From a checkpoint of a small image classifier: arch resnet.
Rows from block 4 of a small image classifier, named by matrix and row number. Rows with one number belong to one channel. Each number is 128 + 32 x the weight over its row's rms, rounded and kept within 0 to 255. All counts start at 0. After the name is the row's rms in percent of the matrix's.
After each channel's rows are labels from the 100 images, of 14976, where the channel reaches its highest value: "responds to" is what is common among them. Only what is clearly more common there than usual is listed. The data: single toy objects rendered from many sides on busy backdrops.
# convs0: first 3x3 conv (model.blocks.4.convs.0.weight, 160x160x3x3, each kernel summed), inputs 0-79
# convs1: second 3x3 conv (model.blocks.4.convs.1.weight, 160x160x3x3, transposed, each kernel summed), outputs 0-79

convs0.89 121 [106 143 102 125 171  51 152 102 101 139 122 134 130  77 110 155 126 134 149 160  79  92 110 111 140 128 120  79  76 116 188 107 157 153 106 129 120 163 157 137 119 112  50 153  92 146 116 109 167 145 142 137 138 128 173 119 128 159 143 139  89  14 138 105  82 136 143 154  84 134 103 103 128  89  89  59  99 109 148 112]
convs1.89 135 [130 158  96 124  72  34 125 142 138 133 152 188 108  97 121 131 135 141 154 159 100 130  92  98 130 115  93  95 111 117 119 156 129 101 106 131 173 133 118 116  67 123 130 153 151 107 144 111  98 118 175 139 175 164  92 110 112 122 125 157 112 145 107 129 121 170  95  99 120  87 153 139  57 128 206 158  71  28 128 142]
responds to: grey; white

convs0.14 094 [118 111 120 183 178 129 129 113 131 155 128 101 110 141 133 178 149 170 161 138 117 128 103  72 118 131 161 175 125  83 208  73 156 104  60 109 153 147  94 134  99  88 134  91 117 137 186 163 115  91 172 122  89 134  31 119  66 151 106 155 108 134 117  75 146 146 134 114 176 179 146 126 120 178  83 155 146 154 185 111]
convs1.14 086 [149  86 153 106 104 118 142 122 150 165 135 137 141 125 104  82  81 145 193  93  88 115  85 134 110 121 135 190 104  94  89 139  91 138 133  37 156  93  94  97 156  99 115 108 160 118 151 124 128 172 139 178 114 129 128  78 101 143  98  84 128 115 112 129 127 135  82 126 152 122 111 131 132 101 186  77 159 111  77 115]
responds to: orange; ice cream

convs0.96 090 [147 134 117 151 140 113 131 127 132 126  98 104  94  84 153 138 110  88 129 159 104 110  73 137 136 137  93 184 167  70 148 174  89 134 111 121  46 132 121 107 143  94  61 110 150 130  97 152 124 156 139 156 124 118 120 104  81  99 141  82 163 144 141 139  54 120 170 111 145 125 139 115  99 137  90 188  94 133 140  97]
convs1.96 087 [108 127 159 142 164 135 160 171 104 156 130 144  81 105 159 180 115 120 154 162 134 150 110 126 160 103 191 164 123 109 167 150 161 163 184 159  52 130 121 156 122 109 111  97 151 135 139 151 127 160 110 159 137 157  49 134 112 113 139 107 153 105 119 102 125 134 142  92 131 194 129 188 139 134 146 169  75 144 135 115]
responds to: red

convs0.19 081 [111 119 147 112 143 203 166 167  98 103  74 114 149 100 105 106 112 167  98  88 145  98 156  91 145 128 139 152  87 215 110 140 106 138 204 154 142 146 151 177 130 176  43 105 104 142 114  87 152 138  71 193 172  83 128 148 168 160 136  92  81 116 172 143  73 158  88  97 129 127 111 113 143 170 152  89  98 183 110 143]
convs1.19 072 [159 151 161 126 144 165 128 112 144 100 116  85  93 137 140 109 100 135  87 106 115  82 165 111 133 165  95  75 114 114 147 140 191 103 102  94  89  75 141 105 140  69  99 122 126  87 103 155 163 186 153 124  96 133 177 119  81 102  86 136 169 160 100 115 113 161 153 156  92  77 104 164 150 197  99  72 185 121  77  71]
responds to: blue; flower

convs0.47 104 [134  92 107  56 185 118 131  90 132 115 132  77  84  94 128 136 116 146 141 109  84 144  80  98 135 157 181 153  86 139  86 161 128 129 141 137 115 126 151 137 111 123  91 152 108 120 153 154  95  92 137 116 119 110 141  76 159 195  75 117  91 104  84 130 135 182 148 170 181 138 136  89 109 124  91  51 184 123  65 124]
convs1.47 101 [118 159  84  83 158 161 105 115 110 121 187 163 106 137  99 131 119 209 156  92 109 186 188  97  89 222 141 119 118 195 153 119 144 117 146 112 134  92 106  98 164 145 148 112 140 152  97 135 192 114 165 119 167 170 133 118 154 123 140 137 137 119 118 159 112 104 122 126 119 194  85 101 209 129 148 107 135 129 121 152]
responds to: red; brown

convs0.4 087 [140 113 147 142 178  90 168 147 117 110 143 109 127 155 134 174  38 153 163 125 121 128 127  63 112 156 140 120 175 130 112 124 111 147  99 145 164 161 162 160  70 114  96 160 151  88 113 123 124 136  95 103  99  93 147  46  51 141 113 117 110 136 158 157 127 133 125 135 115 130 191 138  36 171 108 124 141 164 162 192]
convs1.4 089 [159 193 168 114 133 123 138 127 126 116 138 182 107 117 122 106  97 124 116  72 124  82 145  89 141 100 110 111 121 167 206 141 127 171 168 145 110 114 106 138 131 122 156 144 129 142 120  87 117 158 112 137 105 116  62 120 134 186  74 114 115 144  89 123 128 135  53 150 149 153 144 149 191 118 119  94 161 157  89 139]
responds to: orange

convs0.70 100 [103  56 123 184 149 129 197  95  92 198  77 139 102 159 114 121 111 153 123 116  93 115 171 175 177  96 114 100 155 135  96 135 143 117 162 126 166 183 107  34  98 135 156 103  95 139 138 130 146 135 133 173 118 108 113 135  77 131  99 123 101 122 103 141 139 120 173  94 138 113  77 111  89 108 118 122 112 120 184 128]
convs1.70 091 [180 154 138 130 135 108 150 194 135  98  88 137 217 106 180 131 150 113 170 138 161 106 139 117 108 202 156 140 186 119 133 147 188 131 145 146 148 137 158 114  98 142 113 148 152 125  99 152 146 102 139 121 147 134 118 173 153 147 169 146  69 165 121 115  96 173 146 149 114 121 138 145 141 133 168 124 152  97  92 129]
responds to: grey; white

convs0.27 083 [ 74 116 153 127 132 128 168 132 177 138  92 144 189  91 106  85 175 116 111 118 118 175  80  85 144 133 174 102 159 150 120 159 124 129 140 139 165 117 147  87 123 161  57 119 163 134 137 149 155  72 144  83 161 101 189  93 105 145  77 141  96  60 158 126  59 173 140 124 131  61 125 122 111 162 131  65 130 103 112 121]
convs1.27 101 [164 153 149 129 145 168 143 121 103 119  95 153 103 125 126 131 150  95 125 164 100  88 106 139 110 113  83 135 122  62 166 111 147  87 115 126 114 187 119 141 144 162  98 157 168 149 168 124 140 126 101 116  74 132 117 153  77  95 126 131 116 158 135 158  86  93 164 137  65  63 110 178  97 158  93 144 170 109 160 152]
responds to: pink; purple

convs0.130 092 [113 104 113 178 159  91 181  66 172 115 226  92 134 116 157  81  42 126 135 133 129 160 131 119 109 117 163 167 116  67 100 101 140 106 147  96 113 150 131 119 105 110 110 104 100 138 140 149 169 140 170 128 124  81 152 108 152 112 112 124 131 136 110 125 124 153 128  87 119 113 169 123 114 187  97 104 149 103 126 111]
convs1.130 092 [107 125  81 137 155 163  90 116 122  61 138 146 122 122  83 131 110 128 118 107 130 155 108 172 152 126 185  70  90 151 156 144 153 113 184 173 121 176  77  94 175 118 134 104 132 161 150 117 122 161 151 144  95 130 147 118  84 182 116 135  81 103 148 156 143  85 171 155 122  90 120 192 140  55 162 127 128 163 169 124]
responds to: orange

convs0.129 096 [124 125 131 161 144 165 109 113  85 155 139  82 150 141 135 184 147 123 184 131 110 124 133  66 146 223 131 184 120 135  40  98 128 126 173 102 124 185 132 113 117 102  66 119 136 138 146 133 209 126 189 189 100 127 137 133 124 132 171 135 145 103  89 120  94 126 126 104 174 104 116 133 146 155  84 186 147 202 113 139]
convs1.129 073 [142 153 128  77 174 191 175 128 107 130 156 125 110  72 127 106 103 120 166 129 170 105 140 181 194 115 182  97 148 105 152 122 136 132 154 135 115 103 170 134 183 127 187 137 100 149  94 129 130 116 155 163 114 150 137 179 116 128 175 142  99 155 105 102 187  71 124 137  88 242 101 127 157 123 203 159 126 100 110 111]
responds to: orange

convs0.84 098 [111 114  97  63 114  76 107  64  96  69 106 140  97 157 119 152 117 142 105 130  98 112  69 148 131  98 124 113 196  93 168 135  76  81 148 145 175 123 152  56 109 197 124 144 189 155 173 134 139 146 111 110 108 142 183 161  95 149 142 113 124 148  76 103  85 161 144 105 136 142 165 157 168 123 100 111 149 100 104 145]
convs1.84 105 [ 94 122 146  81 137 104 180  99 118 180 120 143 109 154 153 111 197 176 131 138 134 101 152 170 125 104 139 124 125 105  86 128 202 101 125 127 131 113 100  70  66 114  99 138 112 107 156 137 122 160 147 174 115 147 150  98  85 131 204 100 129 122  93  65 110 146 192 105 150 114 148 161 141 108 103 136 119  92 163 134]
responds to: blue; purple

convs0.133 108 [126  93 118 172 167 128 137 115 134 134 135 109 132 126 134 174 142  76  99 171 132 107  96 168  89 177 122  75   0 129 102 107  82  93 137 155 158 147 172 107  89 118 136 117 102 115 146 146 172 140 114 124 119  83 113  84 145 163 132 118  60 133 134 118 110 217 137 124 134 137 129 103 129 122 125 177 128 111 104 138]
convs1.133 120 [101 151 101 103 186 169 146  91 159 142 151 117 123 131 144  95 133 127  99  93  72  82 150 121 108 152 141  83 162 119 116 132 119  65 125 126 159 121 134  68 116 106 163  61 110 142 124 156 131 165 125  75 148  93 141  80 178 123 132 152 133 166  90  75 166 200 133 157 133 198 248 161 188 219 151 119 125 110 139  66]
responds to: from below; trophy; purple

convs0.12 107 [135 160 110 106 147 199 105 120  89 119 129 123 131 154 182  80 127 105  63  97 139 130 113 137 130  91 118 152 102  65 150 107  90 136 147 135 169 152 136 118 124 154 185 203 116 123 162 124 148 108  99 155 161 168  93 185 163 118 112  86  84 129 112 109 141  85 114  76 128  90 185 144 125  71 126  62 133  90  17 163]
convs1.12 130 [105  96 101 135  97  99  69 169  88 146 143  89 146  88 125 125  78 138 157 132 122 145  73  88 178 152 126 121  77 139 106 126 140 144 136 115 176  82  93 104 133 110  80 108  96 141  98  98 101 107 105 138 173 109 163 114 127 131 107  94 112 136  97  81  80 128  91 155 137 113 130 106 116 138  80 163 139 117 111 115]
responds to: white

convs0.40 088 [166 135 108 117 167 149 155 146 152  72 136 170  91 145 165 162 140 145  90 113 132 133 122 109 171 152 145 143  53 134 116 101  75  92 138 111  83  97 100 160 117 161 148 139 129 101 102 137 118 125 192 132 123 146  98 127 121 116 148  75 134 113 115 125 147 141 100 202 153 123 138 106 106  93 130 189 126 104 153 161]
convs1.40 084 [165 125 170 157 129 124 160 145 125 164 139  51  94  83  94  75 128 111 188  97 131  87  65 171 134 158 146 116  94 156  97 156 154  89 136 124 212 169 118  87 146  96 233  79 102 103 127 150 125 116 200 110 132 124 127 109  80 127 131  62 116 116 165  71 149 120 164 113 101 119 131 121 159 121 124  59 123 131 151  85]
responds to: from below; pink

convs0.66 107 [128  93 113 129 132  43  85  89 142 142  89 129 127 163 145 174 118 164  55 100 155 142  96 166 153 155 161 135  77 174 140 122 129 129 129 124 124 137 140 114 123 113 133 118 127 110 133  94 151  83  65 183 185 133 129 153 112 157  78 130  85 119 123  74 139 145  88  64 151 130 131 108  99  61  82  80 125 181  81 154]
convs1.66 102 [119 142 181 101  92 169 128 161 116 130 129  92 115 182 126  72 125 190 188 107 141 104  77 130 119  99 172  67  41 167 136  85 117 118 101 121  98 108 146  70 180 106  73 134  74 161 177 142 126 133 202  76 167 130 104 185 132 157 142 121 109  90 168 130 118 110 156  86 130 168 129 139 139 121  97 152  98 108 122 104]
responds to: white; table

convs0.16 082 [136 131 106 114 154  98 116  84  72 165 113 173 136 123 143 104 206 131 114 165 175  58 156  99 144 127 121 125  51 140  99 183 110  80 172 133 168 150 125 159 135  87  62 141 118 162 130 118 145 104 147 107  94 122 164 120 161 101 131 176 125 147  48 146 115 122 128  98 111 128 173 150 127 157 176 111 135 112 142 152]
convs1.16 084 [132 165  87  35 129 124 123 101 133 138 133  76 107 133 116 120 117 127 123 113  82 127 151 101 135 150 119 126 134 159 151  75 106 185 197 115  95 144 118  94 142 148  93 164 168 131 117 132 179 176  93 160 130 140 152 151  85 153 100 128 159 149 178 135 141 147 204 167 156 115 131 139 117 203  96  89 142 142 117 127]
responds to: blue

convs0.148 087 [ 97  74 127 108 120 108 113 128  97 138 118 112 102 151 133 153 148 163 124 144 143 125 129 126 172 166 125 133 163  73 183 146 142 104 183 181 160 130 139  58 101 192 107 123 191 162 142 165 132 172 112 108  96 146 152 127  85 146 129  85 152  85 113 139 138 126 119 110 126 147 105  85 156 125 207 153 124 101 119  96]
convs1.148 088 [ 83 158 143  81 169  83 121 106 133 163 117 136 131 187 163 136 148 171 113 113 176 144 131 175  73 102  88 146 148  88  54 129 143  99  77 110 117 168  95  69 107 136 109 142  89 113 149 138  88 137 157 100 148 119 144  60 108 102 169 121 112 130 112  79  60 100 149 124 113 144 104 156  93  84 120 135  82 149 160 100]
responds to: blue; purple

convs0.29 088 [148 157 192 175 102 187 107 173 158 132 124  60 140 112 104 126 165 150 151 124 124  84  83 144 146 112 138 145 101 122  96 138 175 104 134 133  92  77 148 138 151 124  74 149 166 125 145 148 129 137 109 125  91 112 207  96 118  95 132 114 103 133 144 126  89 175 136 127 112  70 128  98 133  65  94 136 139 100 128 188]
convs1.29 085 [151 100 138 157 139 181 112 174 159  69 100 163 125 112 129 112 144 119 144 154 134 115 162 112 117 140 102 178 141 100 153 131 103 113 180 146  91 133 158 151 173 121 137  98 133 102 141 144 125 117 114 111  66 138 130 155 140 151 141 104 152 107  75 152 215 104 131 115 105 154  93 117  75 174 163 140 135 149 159  22]
responds to: red

convs0.117 089 [110  53 101 107 108 136  76 127 139 120 214 119 115 136 155 133 170 158  49 160 157 119  31  81 123 166 114 128 127  93 146 152 161  71 114 120 137 162 142 188  77 137 121 107 112  95 158 158 193 141 157 150 119 111 166 147 115 119 162  96 103  77 147  56 149 143 149 115 142 172 123 129 147 104 117  65 109  95  80 175]
convs1.117 074 [173 108 123 111  96 158 144  87 165 131 142 137  86 177 105 130 136 161 133  84 108 140 104 120 128 108 155 115 131 125 149 152 188 176 138 142 224 190 131  72 121 140 126 132 115 108 117 135  75 162 171  93 133 130  88  53  92 115 149 181 171 134  89 116 143  99 114 150 127  93 125 180 153 161  98 134 136 104 165 120]
responds to: flower; pink

convs0.86 100 [126 140 111 105 118 116 115 126  94 162 119 141 146 129 125  55 141 130  94 149  86  96 104  60 111 124 125 167 143  48 137 169 140 143 195 126 148 165 127 112 175 141 114 134 177 152 174 174 118 119 163 120 141 175 111 117 149 155 116 115 234  95 177 165 112 166 181 142 160  76 134 124 172  78  49  82 149 122  76  41]
convs1.86 084 [141 122 121 102 118 122 156  94 130  92 108 134 126 149 130 163 118 164 106 102  94 113  28 165 200 130 159 152 128 136 173 114 112 131 110 129 109 145  99  74 116 168 140 145 146 127 146 122 114 161 140 130 130  90 173 135 123  84  76 125 103 170  95  62 136 116 191 161 128  70 103 105 100 176 118 121  89 138 185 136]
responds to: pink

convs0.59 102 [ 92 116 107 200 107  90 133 117 126  72  94 104 130  98 146 126 125 115 124 124 122 103 166 179 102 113 109 108 131  74 226  96 193 140 106 151  88 153 135  78 124  85 129 138 115 121 101 142 142  53  91 132 163 131 117 126 162 104 138 114 140 108  88 116 112 136 145 128 196  86 108 119 110 114  25 149 168 126 106 186]
convs1.59 083 [110 140 165 132 189 161 154 154 164  93 131 175 114 128 167 144 119 111  87 116 146 172 135 125  53 170 152 168 122 115 175 110  74 203 179 165 127  64 161 165 125 128  93 106 136 112  55 132  84  97 146  77  94 130 139 115 123 121 143  81 143 119 125 102 104 132 138 138 173 183 132 131 124  78 136 160 164 140  80  95]
responds to: red

convs0.1 141 [129 123 119 121 138 110 135 130 143 151 145 166 129  85 132  94 138 131 117 113 111  90 128  27 132 152 136 121 116  75 130 161 124 127 151 151  52 123 175  21 106 134  48 125 133 113 111 142 115  64 166 135 100 148  97 129 116 121 137 125  98 124 134 110  70 166 158 168 145 182 142 125  92 113   5 163 168 155 125  76]
convs1.1 144 [116 139 130 100 138 163 140 150  97 141  94 160 132  68 120  86 121 121  93  98 144 189 160  96 155 159 182 154 123  90 160  90  75  89 148 148  33 113 153 101 133 130 106 152 120 124 159 126 102  63 145 115 121 108 118 115 112 131 151 193 105 142 106 146  98 125 139 120 101 160 125 152 140 146 139 114 170 160 139  74]
responds to: red

convs0.67 077 [ 90 124 116 150 103 124 101  42 137 143 124 129 170 169 102 160 124 100  54 117  99 108 118 109 118 116 198 140 176  84 132 129  67 133 123 110 113 159 108 143 115  52  90 100 117 158 149  74 165 131 160  58  95 113 127 112  96  77 113 142 155 167 104 131  83 126 154 123  96  44 163 139 120 121 117 190 124 126 146 142]
convs1.67 088 [191 151 159  88 119  74 180  79 106 139 131 167 118 124 165 156 103 126 103 115 134 110  97 106  81  65  96 101 125 124 102  95 165 147 130 174 106  74 103 104  93 157 134 133 105  94 120 134 116 170 153 154 105 117  81 133 102 161 158  92 134 198 106 104  84 114  94  88 104 184 136 164 116 138 133 102 141 111  73 151]
responds to: orange; red

convs0.42 094 [106 114 179   8 151 147 124  84 138 116 148 140 124 104 161  85  99 121 101 117 108 169 128  52 164 141 141 166 149  75 124 194 151 125 149 149 151 157 182 161 153  61  94 119 121 130 102 171  99 108 147 128 113 102 209 103 117 124  93 111 157 150 111 115 131 153 178 125 156 101 116 155 110 147  80  59 178 117 120 206]
convs1.42 087 [180 109 140  86 120 117 128 101  94 183 129 148  43 154 101 149 108 120 100 123  97 168 128 140 129 109 178 124  97 116 139 118 147 130 112 122 176  90 116  92 143  49 174 133 144 143 124  99 160 145 111 135 100 152 123 127 131 100 204 135  89  83  85 125 141 104 104 147 130 156 132 139 109 115  97  92 148 146 107 120]
responds to: brown; pink

convs0.119 109 [ 88 161 115  41 129 102 130 141 161  90 184  82  95 116 142  93 148 121 126 164 112 131  85  97 162  97 140 138 193  82 125  80 119 117  92 128 109 141 177 142 112 123 107  80 146 127 127 156 117 110 114  63 153 146 113 129  75 150 118 148 195  74 142 121 147 176 158  70 117 146 104 107 150  63 101 128 128 133 145  94]
convs1.119 106 [123 154 134 163 146 119  99 118 111  81  83  98 115 142 116 144 126 166 146 129 102 160  80 183 136 104 107 134 121 117 144  86 169 148 101  84  72 115 150 144 145 105  91  48 129 177 130 157 126 189 114  67 183 155 161 108 109 164 103 131 154  77  49 177 124 123 121 148 106  76 118 174 143 102 172 152  79  86 127 158]
responds to: orange

convs0.147 097 [116 103 104  83 103 109 121 126 152 134 154 143 131 151 115  91 121 138 132 123 177 165 170 124 135  96 124 139 135 122 198 173 154 136 218 143 212 149 144  24 115 128 116 116 166 102 121  86 114 106 129 130 128 137 187 123 122 106 171 133 150 146 141 124  83 165 138 107 145 119 145 144 130 145  38 101 127 117 101  89]
convs1.147 085 [119 141 118 109  90 140 163 138 126 135 184 125 152  80 136 167 171 188 118 150 132 138 116 118 135  71 133 154 131 177 185 126 142 178 178 159 140 123 182  56 169 141 134 149 189 108 129  92 123  60  95 160 124  94 139 203 149 137 176 158 126 152 126  84 135 131 116 164  92 185 103 137 169 116 125 121 132 142 162 181]
responds to: red; pink

convs0.88 106 [128 123 120  86 132 109 144 175  82 142 143 163 101  92 122 169  92 106 121 152 111 134 109 118 127 128  98 161  70 178 125 160 120 138 148 144 138 126 172 168 183 153 112 115 157 137 120 157  75  68 141 115 158 122 127 138 157  99 115  95  93 114  82 125 160 112 102 203 157  93 121 101 122 140 130 155 156 118 137  52]
convs1.88 112 [114 120 116 111 170 182 151 121 112  96 123 124 129 108 198 190  99  94  96 134 142 172 147  82 123 174 126 136 144 138 162 102  92 116 129 128 120  65 160 129 154 196 100 156 133 113 120 149 141  89 154 134 158 118  58  81 117 162 157 161 120  88 138 124 157 150 104 158  77 146 116  79 132 148  95 144 176 164 189 149]
responds to: brown

convs0.11 104 [114  36  96 182 110 121 158 113 105 173 180 124 118  92 138 144 146  90 148 153  80  95 112 170 131 138 141 120  42 124 127  97 104 111 111 140  73 158  98 123  97 104 215 180 141 135 139 111 173 134 117 138  99 113 129 102 104 147 123 115  35  63  54 149 197 116 152  97 159 148 111 109  98 159 194 144  85 109 133  96]
convs1.11 112 [136 152 146  86 157  94 131 137 104 122  95  93 168 140 153  51 119 148 114 124 159 123 128 108 120 217 112  98  33  95  69 130 125 111  98  89 123 152 144  78 135 125 113 160 167 202 117 146 151 149 139 140 137 115 110 147 108 103 102 119 132 123 165 145 113 187 126 125 153 178 222 179 140 209 106  61 146 173 122 106]
responds to: orange; lamp

convs0.62 101 [117 138 164 149 101 192 144 148 143 162  92 105 114 116 113  83  86 134 191 121 147 137  10 102  87  59 108 148 101 216 149 131 139 152 120 131  99 118 157 142 111 140 149  92 145 107 127 112 119 110 127 111 134 138 125 152 178  92  90 103 168  80 127 138 114 134  64 147 144 168 141 134 157 147 120 123 149 106 134  75]
convs1.62 096 [108 149 112 144 164 194  89  72 136 132 109 143 135 119 115 137 147 130 211 114 146  95 199 114 134  89  90  81 158 129 198 115 131 104 122 127 122  84 139 163 147  97 172 109 154 133 148 140 119 113 131 110 144  97 113 102 192  83  95 148 189 158 113 126 181 147 131 147 127 152 125 109 133  97 192 138  75 127 148 114]
responds to: grey; black

convs0.75 087 [135 142 120 172 102 154 126  84 136 121  73 118  60 144 141 140 108 167 201  94  89 124 100 136 149 144 124 154  71 160  83  86  85 146 142 143 101 113 100 175 127  74  96 103 130 183  70 118 114 138  68 151 125 161  87 104 177 103 147 121  95 112  65 191 150 120 152 119 114 113  90 128  93 102 141 159 142 153 180  50]
convs1.75 089 [108 148  88  74 165 157  50  92 117 154 141  91 140 102 190 114 105  83 124  77 155  99 152 142 118 195 140 130 113 131 124 137  66 182 156 106  88  84 121 105 176 150  88 114 124 133 137 103 101 146 104 121  91 171  93 109 150 111 146 110 121 142 113 124 122 140 106 138 100 128  95  83 148 103 148 107 235 136 137 136]
responds to: grey

convs0.109 109 [ 99 104 117 122 144  98  76  81  64 167 132 142  93 113 114  97 143 123  84 122  92 164 107 199 214 151 132 133  94 104  46 156 108 116 151 146 135 124 156  37 163 153 158 192 103 125 136 146 139 123 141 161 142 132 130 183  86 109 112 166 145 114 123  57 106 170 140 147 149  48 131 129 115  54  76 165 107 131 137  68]
convs1.109 128 [109 100 116  69 204 113 175  82  79 136  91 109 123 174 116  81 131 145 135 117 108 106 144  87 100 102 120  86 166  94 152 121 168 146 101  73 139 123 113 114 176 147 127 140 125 131 106 100 147 153 151 106 108 147 142 147  78 151 171  80  44  85 110 121 126 111 172 169  98  97 165  66 140 117 160 101 112 146 123 148]
responds to: grey

convs0.0 112 [123 106 131 159 113  91 141 118 108 132 138 124 143  79 108 159  99 134  88 148 142  83  78 106 129 139 154 130 172 169 166 146 122  97 101 120 144 133 147 140 149 140  91  65 151 164 150 145 130 151 121 162 150  81 125 147  63 107 117 127 159  51 125 134 113  97 131  99 140 184  91 119 117 131  76  86 124 155 159 176]
convs1.0 106 [132 149 150  93 159 164 147 171 127 129 124 146 117 176 136  71 136 190 132 163 157 104  80  85  94 146 164  99 125 130 142 138 206 168 127 105 100 112  93 146 139 158  98 160 127 150 151 112 142 158 119 119  88 135 134 106 117 145 142 109  99 120 137 156 159 142 124 115 144 107 175 153  92 212  76 138 176 151 145 124]
responds to: flower; orange

convs0.121 088 [120 113  84  49 156 134 180  80  88 150 163 121 113 109 154 114 174  99 140 105  92 141 116 125 125 154 134 143 142  50  79 145  47 129 115 127  86 147 166  86 108 114 116 117 139 103 155 149  80 122 138 101 108 149 157 149  51 190 130 143 191 143 108 150  72 117 127 173 166 109 129 157 114 157 101 137 140 136  66 123]
convs1.121 091 [105 127 180  15 168 143  87 155 114  87 178 101  95 124  85 120  80 186 145  82 131 135 130 143 103 137 154 141  96 164 141 121 101 176 176 160 117  74 130 143 178 119 127 117 121 107 106 142 138  84 148  67 146  99  75 151 145 190 142 121 107  86 121 120 100 117 148  87  88 179 138 152 111 124 151 115 188 157  96 158]
responds to: red

convs0.85 115 [128 135  75 187 118 135 122 126 116 142 177  99 141  72 158 181 147 154  93 138 128 130 148  67 107  77 122 111 155 172 146  85 118 121 111 108 143 125 118 108 186 108 139 128 150  80 140 164 112  88 140 112 197 111 175 122  90 110 110 129 234  65 143 140 147 149 103  54 150 165 176 153  88 151 131  78 107  94 110 155]
convs1.85 088 [170 104 124 130 156 176 125 206 150 146 142 116  93 158 101 101 128  83 170 107 127 173 132 173 142 154 207 147 149 163  79 123 159  99 151 126 147 112 102 122 128  65 174 107 108  71 122 138 132  93 102 106 109 121 108 135 166 167 129 122  55 106 131 138 152 128 149 141 139 189 152 148 201 114 116 140 124 170 125 110]
responds to: brown; flower

convs0.76 111 [116 131 131 180 100 116 155  66 137 148 131  44 124 143 105 101  98 135 152 140 118 158 158  89 108  96 129 130 184 125 136 132 123 114  89 144 168 180 116 104 123 134 122 106 122  99 156 135  84  82 132  84  93 117 114 148 132 131 125 172 201 121 119 111 166 118 137 102 120 168 124 117 136 132  75 139 128 126 134  67]
convs1.76 116 [143 137 135 147  87 132 146 116 146 183 129  66 142 117  94 138  78 168 142 127 155 172 168 139 155 127 121 128 115 120 113 141 130 106 105  65 107 116 110 104 152 184 155 112 143 118 167 119 123 126 153 151 116 109 122 133 172 109  77 123  62 160  86  86 191 117 120 156 150 168  68 169  81  56 202  82 125 132 119  85]
responds to: white; grey

convs0.154 093 [111  98 110 107 145 125 146 149 161  98  95 136 100 118 112  17 140 126 148 143  76 137  87   2 100 150 103  59 124 125 105 144 140 123 147 165 126 163 141 162 106 110 112 101 160 112 114  84 163 170 110 106 131 104 158 149 123 103 126  90 128 117 105  91 187 125 135  82 115  35 112 126 119 125 128 111 136 172 115 126]
convs1.154 118 [151 147 141 113 104  81 151  89 122 129  69 124  86 127 130  94 133 123 111 168 101 112 153  63 160 105 164 113 175  78 133 162 162  94 135 150 136 202 116 141  58 141 181 117  87 124 175 135 111 168 133 137 127 112 112  95  84  91 123 110 103  74  82 107 142 149 120  97 126 111  82 136 107 110 142 146  76  64 201 103]
responds to: pink

convs0.125 092 [112 142 144 137 120  93 110 135 154 133  77  87 173 125 122 100 110 138 152 121 126  77  93 111 134 161 125 151 128 153  83 155 127 133 145 118  71 123 152 127  82 170 117 108 118  84 146 136 186 102  73 147 103 121 159 116 167 109 127  94 185 175 120 157 118 119 116  45 109 109  81 152 145 120  90 140 113  87 133 168]
convs1.125 101 [162  87 154  85 125 169  99  59  99 183 110  64 115 115 116 118 157  97 106  86 151 119  62  94 150 133 156  55  94  68 143 104 149 129 130 127 109 149 119  69  73 130 103 130  78 124  84 155 170 147 147  97 146  95  70 180  92 119 159  78 183 106 132 179 128 102 189 131 188 132 107 140 128 122 105  91 118 106 123 103]
responds to: blue

convs0.152 090 [ 99 144 169 115 119 152 145 162 116  94  87 165 127  85  98 107 110 106 122 181 131  90 108 177 140 102 146  66  91 159 152 170 157 132  87 195  98 132 160 114 140 102 168 111  93 147 156 132  97 111 131 117 118 150 105 204  71  76 138 100 152 112 156  83 165 114 120 144  74  66 128 126 126 154  74  97 124 126 162 148]
convs1.152 094 [118 115 172 148 163 158  78  65 151 115 115 135 126 128 130 121 146 102 116 127 119 126 141 156  96 108 160 102  87 112 142 119  77 229 148  89 184 133 131 114 159 168  85 108 134 131 127 100 191 146 130  79 114 116  74 166 133 125  98 100 140 127  95 152 107 137 186  93 151 146 158 112  97 140  99 123 216 160 110 139]
responds to: pink